config.toml
num_classes = 7
norm = "batchnorm"
mixing = "cutmix"
init = "xavier_uniform"
momentum = 0.95
nesterov = true
adamw_lr_other_params = 0.0026
Rows from block 6 of a small sound classifier, named by matrix and row number. Each number is 50 + 10 x the weight over its row's rms, rounded and kept within 0 to 99. All counts start at 0. After the name is the row's rms in percent of the matrix's.
After each channel's rows are labels from the 100 clips, of 14848, where the channel reaches its highest value: "top examples" is what is common among them; "loudest band" is the band of the loudest frequency at the time of the peak. Only what is clearly more common there than usual is listed. The data: synthesised imitations of 52 everyday sounds, one a clip.
# conv: width-3 conv (model.blocks.6.conv.weight, 256x256x3, each kernel summed), inputs 172-255

conv.20 095:42 59 42 48 43 48 34 46 44 51 32 47 55 68 45 55 37 48 45 53 56 65 43 43 64 47 35 42 68 54 55 44 57 70 50 53 56 40 44 60 50 46 60 32 58 48 53 52 68 30 67 37 30 45 48 54 43 54 37 44 57 53 36 62 61 40 60 51 40 47 45 45 38 72 45 51 51 57 51 41 47 42 50 65
top examples: people; applause
loudest band: 1000 to 2000 Hz

conv.64 097:46 42 44 53 47 67 37 55 37 39 44 41 46 42 50 61 40 40 55 46 42 69 36 40 37 58 49 46 52 51 60 36 63 68 50 56 99 47 38 43 48 28 41 44 54 47 51 41 47 59 60 52 55 44 54 37 50 67 55 61 52 48 53 40 54 37 50 65 50 42 44 48 40 46 52 56 48 52 49 46 43 53 40 43
top examples: music; melody
loudest band: 250 to 500 Hz

conv.219 094:53 32 49 46 53 45 63 39 56 59 47 46 54 48 56 49 49 40 55 59 48 42 67 52 46 37 47 28 52 58 48 53 57 47 37 39 48 50 25 67 29 60 46 49 57 54 50 42 39 45 43 56 35 53 38 55 43 57 50 44 50 47 54 34 50 47 47 47 46 56 46 46 63 60 46 53 67 51 49 50 55 56 83 56
top examples: household; knocking; zipper
loudest band: 4000 to 8000 Hz

conv.89 088:31 59 40 61 40 48 45 54 55 45 52 54 52 39 55 60 60 61 58 60 50 40 45 47 54 60 04 61 42 55 46 54 42 20 28 50 53 43 53 47 58 66 50 40 43 37 54 47 46 56 25 58 49 50 42 44 44 50 51 29 36 47 54 44 60 54 58 48 56 58 55 40 44 56 41 46 60 37 38 57 46 50 44 72
top examples: machines and effects; sawing
loudest band: 2000 to 4000 Hz; 1000 to 2000 Hz

conv.159 091:41 56 54 50 62 50 45 48 45 54 49 50 45 46 48 78 44 47 57 45 53 67 45 43 53 41 42 39 53 46 48 42 36 51 40 44 50 55 43 50 44 47 50 52 31 49 52 52 43 52 55 45 55 44 62 52 48 43 55 45 46 20 37 64 57 50 61 44 59 42 63 74 51 53 74 32 47 53 47 70 60 73 45 52
top examples: people; speech; laughter
loudest band: 2000 to 4000 Hz

conv.57 087:45 50 56 46 38 44 51 48 58 50 63 43 50 61 44 52 66 49 45 73 39 44 50 71 53 48 54 41 37 52 59 48 39 36 57 53 55 70 52 49 42 40 68 51 14 64 50 50 55 46 42 40 40 20 63 62 49 54 56 50 34 51 52 48 50 58 41 53 59 45 33 50 53 43 50 50 55 53 44 42 57 60 48 36
top examples: animals; barking; bird chirping
loudest band: 500 to 1000 Hz

conv.117 108:46 47 50 34 32 46 46 29 61 57 43 65 43 58 41 50 59 42 41 51 39 43 50 34 49 44 55 49 60 47 38 50 39 39 63 54 57 48 43 46 35 36 70 50 38 50 36 52 48 40 29 54 57 67 51 53 56 44 39 50 49 38 49 43 42 40 54 59 53 48 50 72 53 42 40 29 49 37 40 70 45 52 47 50
top examples: household; creak; glass breaking
loudest band: 1000 to 2000 Hz; 4000 to 8000 Hz

conv.142 081:65 42 60 57 50 53 42 36 50 54 30 49 65 40 53 52 43 47 42 59 60 63 43 57 54 47 60 49 38 48 43 49 78 53 58 35 51 55 44 43 49 47 48 52 54 72 50 28 41 85 61 62 58 34 45 37 58 44 59 57 58 60 52 42 49 47 42 46 48 49 39 60 44 52 53 51 64 55 43 43 41 37 44 18
top examples: people; applause
loudest band: 1000 to 2000 Hz

conv.251 094:60 47 34 39 55 48 57 43 35 38 52 44 59 58 49 31 29 39 51 69 51 31 50 62 53 44 53 59 44 34 41 32 54 47 50 60 28 60 42 39 45 60 56 17 58 59 64 41 52 70 40 40 47 56 56 34 44 53 37 44 51 50 43 39 28 37 55 52 48 62 33 51 42 47 58 40 43 56 43 58 53 38 40 54
top examples: people; applause
loudest band: 1000 to 2000 Hz

conv.186 090:44 56 41 49 46 44 56 45 47 49 33 43 40 43 34 65 50 47 48 53 45 52 38 47 41 55 57 44 50 41 60 39 45 54 45 62 61 63 61 42 45 51 46 58 52 49 62 52 54 45 52 49 50 57 46 49 48 50 50 54 44 50 64 24 45 45 61 66 52 39 21 72 50 48 52 55 65 49 54 36 47 50 52 34
top examples: pink noise; laser zap
loudest band: 4000 to 8000 Hz

conv.77 085:36 50 39 56 64 45 40 56 43 46 39 34 47 46 42 52 44 52 52 53 56 55 55 46 41 50 51 51 62 53 50 54 58 59 51 53 54 44 47 57 58 50 50 37 50 49 54 56 43 59 49 49 65 51 36 47 59 45 56 50 53 42 43 43 48 45 55 60 46 54 43 67 51 58 41 58 36 43 41 58 26 47 42 64
top examples: signals; beeping
loudest band: 2000 to 4000 Hz

conv.106 109:42 43 38 53 52 49 53 48 53 50 44 64 47 58 51 19 59 52 51 64 31 62 54 58 28 48 54 54 65 43 47 50 48 50 60 46 41 57 52 54 43 43 58 50 48 28 47 64 65 23 52 50 46 57 57 24 68 43 44 40 58 88 39 42 55 52 35 43 67 16 47 44 50 47 43 40 33 60 48 37 46 37 66 51
top examples: animals; frog croaking
loudest band: 1000 to 2000 Hz

conv.221 086:43 44 50 51 58 57 53 50 45 17 42 48 53 45 50 54 47 46 49 65 69 59 70 48 64 55 56 48 63 52 53 51 58 43 42 36 58 40 42 59 50 61 55 28 42 52 44 49 65 41 67 52 48 74 49 54 54 54 59 49 40 34 83 48 43 69 34 59 49 39 52 51 60 42 40 42 48 42 46 23 43 56 50 18
top examples: signals; beeping; whistle
loudest band: 2000 to 4000 Hz

conv.97 091:46 58 54 46 69 60 46 34 46 52 39 59 36 64 71 52 54 55 49 51 42 51 46 48 56 42 52 41 41 37 46 61 56 50 48 53 37 54 50 41 49 46 42 26 52 47 39 48 50 64 48 56 50 43 57 45 79 57 48 43 41 55 68 39 63 57 49 59 49 47 61 21 57 50 33 50 69 52 41 48 60 42 59 28
top examples: animals; frog croaking
loudest band: 1000 to 2000 Hz

conv.139 099:40 51 55 41 54 50 57 46 52 52 51 25 45 34 59 37 50 49 33 41 35 43 54 50 56 37 38 45 61 29 58 54 51 57 52 55 44 51 53 40 68 56 57 56 56 61 60 65 40 52 45 52 70 50 25 68 66 37 56 58 46 46 45 54 62 50 54 37 38 51 39 45 53 65 60 60 61 35 43 33 38 45 50 57
top examples: nature; water drop
loudest band: 2000 to 4000 Hz

conv.174 113:61 52 66 60 38 59 46 67 43 43 39 55 47 41 47 46 40 48 44 37 60 55 45 56 56 46 50 63 45 68 60 49 48 54 43 36 42 62 44 45 42 48 50 43 56 40 52 39 44 37 64 40 50 77 19 48 38 36 42 50 46 40 53 49 38 50 64 43 40 35 50 43 35 44 48 71 66 48 35 28 50 61 60 46
top examples: applause; frog croaking
loudest band: 1000 to 2000 Hz

conv.217 082:45 56 42 58 68 58 52 42 42 65 46 46 40 31 43 59 61 44 42 44 46 54 43 51 53 52 53 60 56 60 52 37 53 54 77 55 41 48 49 47 22 49 68 49 38 46 49 65 51 46 52 54 47 41 39 57 51 51 61 48 37 48 56 52 50 56 55 46 53 50 42 43 31 56 61 53 54 51 39 40 44 79 51 28
top examples: white noise
loudest band: 4000 to 8000 Hz

conv.35 096:52 43 45 45 52 46 47 50 52 50 48 51 50 28 60 19 52 48 55 55 45 51 50 51 37 51 51 51 51 47 68 41 49 44 45 55 50 46 57 55 62 53 42 61 52 46 60 54 56 18 51 39 11 68 64 50 38 58 63 39 56 59 41 59 58 50 25 73 67 48 61 64 38 38 57 27 65 54 42 40 37 38 63 48
top examples: signals; water drop
loudest band: 2000 to 4000 Hz

conv.235 098:32 44 22 47 60 50 52 58 43 62 57 53 39 67 54 35 61 44 49 48 50 36 50 35 49 47 59 42 37 49 44 52 23 44 59 55 48 44 50 53 73 63 40 42 50 38 30 49 63 48 39 67 41 54 46 42 44 60 38 64 46 58 57 42 50 58 52 57 52 51 58 46 49 55 37 34 42 53 50 44 63 46 47 52
top examples: animals; frog croaking
loudest band: 1000 to 2000 Hz

conv.243 101:57 23 36 44 46 43 55 54 61 52 48 35 42 41 37 59 36 49 64 48 28 48 45 41 44 55 30 45 39 48 48 47 45 15 31 49 61 47 55 53 41 40 51 41 44 61 36 47 50 33 48 45 24 36 57 50 43 53 70 54 21 46 43 52 50 41 50 65 44 51 44 35 57 62 54 46 46 49 44 54 43 51 34 45
top examples: household; clock ticking
loudest band: 1000 to 2000 Hz

conv.166 116:50 48 63 47 53 72 53 43 57 46 43 32 54 53 35 36 49 55 33 40 50 52 40 50 53 47 59 52 49 46 53 53 40 40 66 64 41 47 77 53 38 51 15 55 27 47 39 33 38 53 53 41 64 42 48 50 42 49 50 45 64 79 49 53 40 61 61 57 58 54 55 38 51 57 52 47 29 47 32 46 42 32 47 62
top examples: waves; spray hiss
loudest band: 4000 to 8000 Hz

conv.44 093:57 37 45 47 50 52 51 45 55 64 40 57 43 61 47 49 44 53 55 49 42 49 51 49 52 71 58 43 48 46 55 46 46 57 42 50 52 52 43 54 47 65 63 44 68 53 61 48 37 51 64 34 52 50 51 48 50 38 48 50 37 51 00 37 60 53 36 60 53 52 43 44 30 60 45 55 53 43 49 50 56 64 50 53
top examples: music; drum roll
loudest band: 4000 to 8000 Hz

conv.79 093:49 58 31 46 48 47 58 50 31 47 61 57 40 30 35 63 60 36 43 53 44 23 46 48 50 43 57 58 47 62 51 57 47 52 46 62 69 59 45 56 50 61 46 56 41 32 50 53 66 67 47 54 62 52 33 40 56 50 40 43 50 45 58 55 54 58 45 62 57 48 49 38 62 51 51 37 55 56 12 49 39 46 46 50
top examples: vacuum cleaner; frog croaking
loudest band: 1000 to 2000 Hz

conv.252 093:62 44 53 39 35 37 30 51 51 38 48 42 75 62 43 40 48 65 47 34 54 50 41 45 46 47 57 41 51 49 50 50 58 32 52 62 63 43 24 42 48 51 50 61 46 53 44 57 43 50 54 57 59 55 66 41 70 41 49 45 56 62 48 43 51 58 51 35 55 37 35 57 46 46 50 37 48 50 57 50 49 47 51 43
top examples: nature; water drop
loudest band: 500 to 1000 Hz

conv.209 091:54 30 60 42 52 49 46 68 54 57 41 74 50 52 47 61 69 50 47 56 47 37 54 50 54 55 50 31 42 49 51 49 42 35 50 39 70 37 46 35 60 62 49 40 53 52 45 58 52 57 33 61 50 54 46 58 54 30 43 48 36 47 31 47 36 30 56 55 35 44 62 51 50 53 51 54 43 55 47 52 52 52 41 45
top examples: machines and effects; hammering
loudest band: 4000 to 8000 Hz

conv.102 084:50 41 52 45 38 44 47 49 59 49 46 41 51 66 45 27 44 55 31 41 44 59 40 55 60 43 50 50 52 35 48 52 50 57 57 51 43 49 51 46 41 57 41 59 53 53 56 51 39 53 60 44 45 37 79 40 76 46 54 58 64 47 48 50 34 50 46 51 75 38 44 66 49 42 57 49 61 52 61 41 52 46 47 40
top examples: nature; waves; water drop
loudest band: 2000 to 4000 Hz

conv.133 091:50 40 52 55 56 34 42 53 59 56 61 48 46 70 34 44 67 42 58 61 32 29 55 58 40 39 56 32 59 49 49 58 54 39 53 52 31 46 48 44 43 41 57 50 41 49 50 36 52 32 54 52 45 46 54 47 53 47 50 47 46 61 61 43 57 44 42 53 44 65 44 44 49 48 46 53 50 28 34 32 60 51 62 32
top examples: animals; barking
loudest band: 500 to 1000 Hz

conv.38 086:42 48 44 37 28 42 42 43 47 44 50 54 42 36 50 46 11 49 45 41 50 42 61 64 56 64 48 43 50 42 43 33 41 38 63 57 45 50 50 50 47 40 60 43 65 57 46 47 53 42 25 52 51 53 51 43 53 49 41 53 39 60 34 60 43 42 46 53 50 50 50 50 50 41 47 68 56 44 43 47 55 48 58 46
top examples: nature; water drop
loudest band: 4000 to 8000 Hz

conv.203 103:53 36 46 44 59 51 55 52 47 49 43 37 50 69 51 50 47 50 47 56 48 57 42 48 37 52 68 62 50 61 37 43 52 57 28 50 49 44 57 53 50 43 47 41 50 66 39 62 53 47 37 51 55 53 30 40 48 52 50 55 54 45 42 37 44 62 38 69 42 54 68 47 57 48 43 37 46 40 53 61 39 43 38 57
top examples: white noise; pink noise
loudest band: 4000 to 8000 Hz

conv.239 114:37 53 45 63 39 32 41 52 61 43 42 56 36 51 49 56 56 48 72 56 43 58 49 53 53 58 38 49 38 41 63 48 52 52 42 52 43 37 53 50 45 46 49 39 40 56 44 39 54 29 70 38 51 46 51 52 56 50 59 49 54 50 45 32 30 53 18 65 58 44 32 50 37 40 51 45 43 60 47 37 54 44 48 53
top examples: white noise
loudest band: 4000 to 8000 Hz

conv.12 122:61 51 53 53 46 66 51 55 45 39 52 25 54 51 49 50 40 36 48 47 42 61 22 85 42 32 53 49 47 50 56 51 53 43 17 48 50 44 51 55 41 59 39 61 56 65 42 50 53 51 54 61 54 50 60 31 45 45 40 43 55 57 60 75 36 54 39 50 33 68 35 38 68 46 40 55 47 52 38 45 38 55 47 48
top examples: nature; stream; water drop
loudest band: 500 to 1000 Hz

conv.85 104:50 70 45 50 49 41 47 29 34 36 36 50 63 34 53 46 51 60 52 62 48 49 49 54 50 56 86 47 58 42 51 34 55 68 58 57 71 51 31 55 49 55 35 27 59 54 44 55 50 51 66 38 50 46 53 56 50 64 60 63 41 50 56 54 68 48 63 51 37 47 47 67 40 51 48 43 41 50 66 53 43 54 46 48
top examples: animals; people
loudest band: 2000 to 4000 Hz

conv.65 107:40 65 64 49 45 39 39 49 50 42 33 53 36 49 40 45 16 41 45 53 45 66 28 37 44 61 50 61 45 56 82 43 59 61 51 49 51 49 52 38 35 54 52 48 12 51 16 64 33 47 28 53 44 48 51 48 51 54 47 49 42 48 53 41 45 48 36 58 49 44 45 29 37 47 54 38 40 54 50 58 52 49 48 59
top examples: music; drum roll
loudest band: 250 to 500 Hz

conv.78 099:53 44 51 44 61 50 48 50 34 63 34 45 50 62 43 36 67 40 43 53 42 33 43 52 29 51 71 44 54 51 43 45 50 46 69 49 44 30 37 33 50 44 50 31 46 55 50 41 49 30 43 52 60 56 54 63 43 56 39 50 56 58 54 58 74 40 51 63 49 61 52 40 62 55 45 63 51 46 50 80 32 51 49 35
top examples: household; clock ticking
loudest band: 1000 to 2000 Hz

conv.168 113:46 46 51 43 46 56 20 46 45 61 29 78 42 65 53 30 55 47 54 48 40 52 37 62 53 59 49 38 59 51 46 50 58 47 65 37 52 43 42 45 48 47 45 43 51 53 55 31 53 36 44 36 47 58 62 42 48 55 53 39 64 43 55 54 47 47 42 46 67 37 25 37 30 50 42 46 69 41 36 47 43 40 51 43
top examples: people; applause
loudest band: 1000 to 2000 Hz

conv.6 101:46 58 26 54 23 46 68 45 54 47 48 35 53 43 21 67 44 57 40 53 51 52 59 56 59 61 46 51 42 46 69 46 53 43 54 52 47 56 51 58 56 44 55 34 56 34 66 61 53 38 58 37 28 48 35 54 49 50 72 53 46 46 36 41 41 50 49 56 49 45 54 49 40 50 52 43 33 54 52 40 61 52 56 62
top examples: applause; people
loudest band: 1000 to 2000 Hz

conv.153 108:52 50 11 51 49 54 39 43 55 46 49 52 48 50 31 36 51 49 55 47 49 58 57 58 39 50 50 63 52 46 36 29 47 52 58 55 38 47 52 36 44 31 43 58 45 50 42 53 50 33 50 59 12 50 48 31 58 54 56 53 48 53 60 58 51 35 46 49 43 30 63 56 55 43 40 39 54 59 55 40 60 51 36 46
top examples: household; clock ticking
loudest band: 2000 to 4000 Hz

conv.91 100:43 56 46 56 20 43 41 52 60 43 47 58 62 39 50 50 37 64 53 43 53 49 63 46 68 50 18 52 55 56 53 41 46 50 53 37 55 77 48 53 48 51 50 59 42 37 48 53 31 44 45 54 47 47 43 34 41 44 43 37 38 44 43 45 36 41 41 48 66 30 58 54 53 30 65 60 53 53 54 37 55 57 55 47
top examples: people; applause
loudest band: 1000 to 2000 Hz

conv.24 118:50 63 70 51 36 41 41 50 42 40 62 38 52 47 51 51 53 50 61 41 54 61 37 50 56 55 58 65 35 45 51 47 50 58 38 65 43 52 61 51 50 52 41 62 43 61 61 66 50 73 71 62 57 47 50 29 54 49 46 47 38 45 49 54 28 44 27 48 68 37 33 51 54 50 60 65 48 54 61 27 49 51 54 74
top examples: machines and effects; sawing; pink noise
loudest band: 2000 to 4000 Hz

conv.29 101:42 62 31 48 53 59 55 42 21 57 50 22 45 49 52 39 57 50 38 59 68 49 48 50 40 68 42 35 49 54 63 42 43 51 64 34 45 53 56 41 46 50 43 49 41 43 48 55 53 18 48 50 46 47 56 39 37 60 53 55 52 50 48 60 64 48 55 43 50 38 61 49 56 43 46 45 39 73 28 49 64 56 57 37
top examples: household; zipper
loudest band: 4000 to 8000 Hz

conv.54 109:48 42 41 52 52 50 54 57 46 58 40 54 45 23 38 67 37 35 69 48 48 39 55 80 47 49 63 49 48 62 59 70 50 53 58 43 42 61 45 52 48 48 47 59 39 51 60 50 45 55 53 51 39 63 46 73 17 51 60 39 47 45 56 43 64 43 68 39 44 56 43 65 45 50 26 78 40 50 48 48 50 72 41 49
top examples: music; melody
loudest band: 250 to 500 Hz

conv.240 095:52 59 52 43 66 51 71 45 53 52 49 59 40 49 50 52 53 60 50 69 42 53 43 59 60 43 24 20 42 56 50 55 54 40 50 47 59 56 43 52 50 56 62 38 51 58 40 40 46 50 34 42 54 48 69 48 50 56 53 28 35 57 50 66 78 47 64 41 36 49 54 51 53 62 52 21 65 43 41 50 59 56 57 48
top examples: household; clock ticking
loudest band: 1000 to 2000 Hz

conv.19 083:53 41 56 77 55 57 40 50 54 44 46 32 43 54 38 43 67 54 48 46 47 36 55 66 58 55 50 50 50 36 33 52 52 44 36 52 47 45 42 32 50 50 54 32 56 61 49 46 48 46 48 54 53 53 71 43 66 48 56 50 51 60 44 53 43 42 39 31 52 41 34 59 68 43 55 29 69 60 71 41 62 44 57 43
top examples: nature; white noise
loudest band: 4000 to 8000 Hz

conv.84 103:48 40 57 46 32 52 49 66 31 28 59 41 48 48 50 48 48 43 41 41 52 46 39 26 52 63 61 45 44 50 42 37 44 49 42 41 51 47 52 48 71 48 37 57 47 53 36 48 55 52 38 59 48 45 24 16 49 41 40 43 62 53 42 45 31 65 47 54 56 45 52 39 45 26 47 43 48 46 54 45 36 29 52 46
top examples: white noise; pink noise
loudest band: 4000 to 8000 Hz

conv.15 103:48 27 55 45 68 50 64 51 54 57 61 37 50 37 38 50 45 38 28 39 43 26 38 39 36 53 56 53 46 50 50 50 28 50 56 48 50 45 41 47 51 59 54 35 50 50 52 45 38 45 52 53 65 52 46 59 49 51 59 26 51 45 59 49 54 50 48 41 54 59 52 50 50 50 36 42 57 43 35 75 49 44 46 57
top examples: household; knocking
loudest band: 4000 to 8000 Hz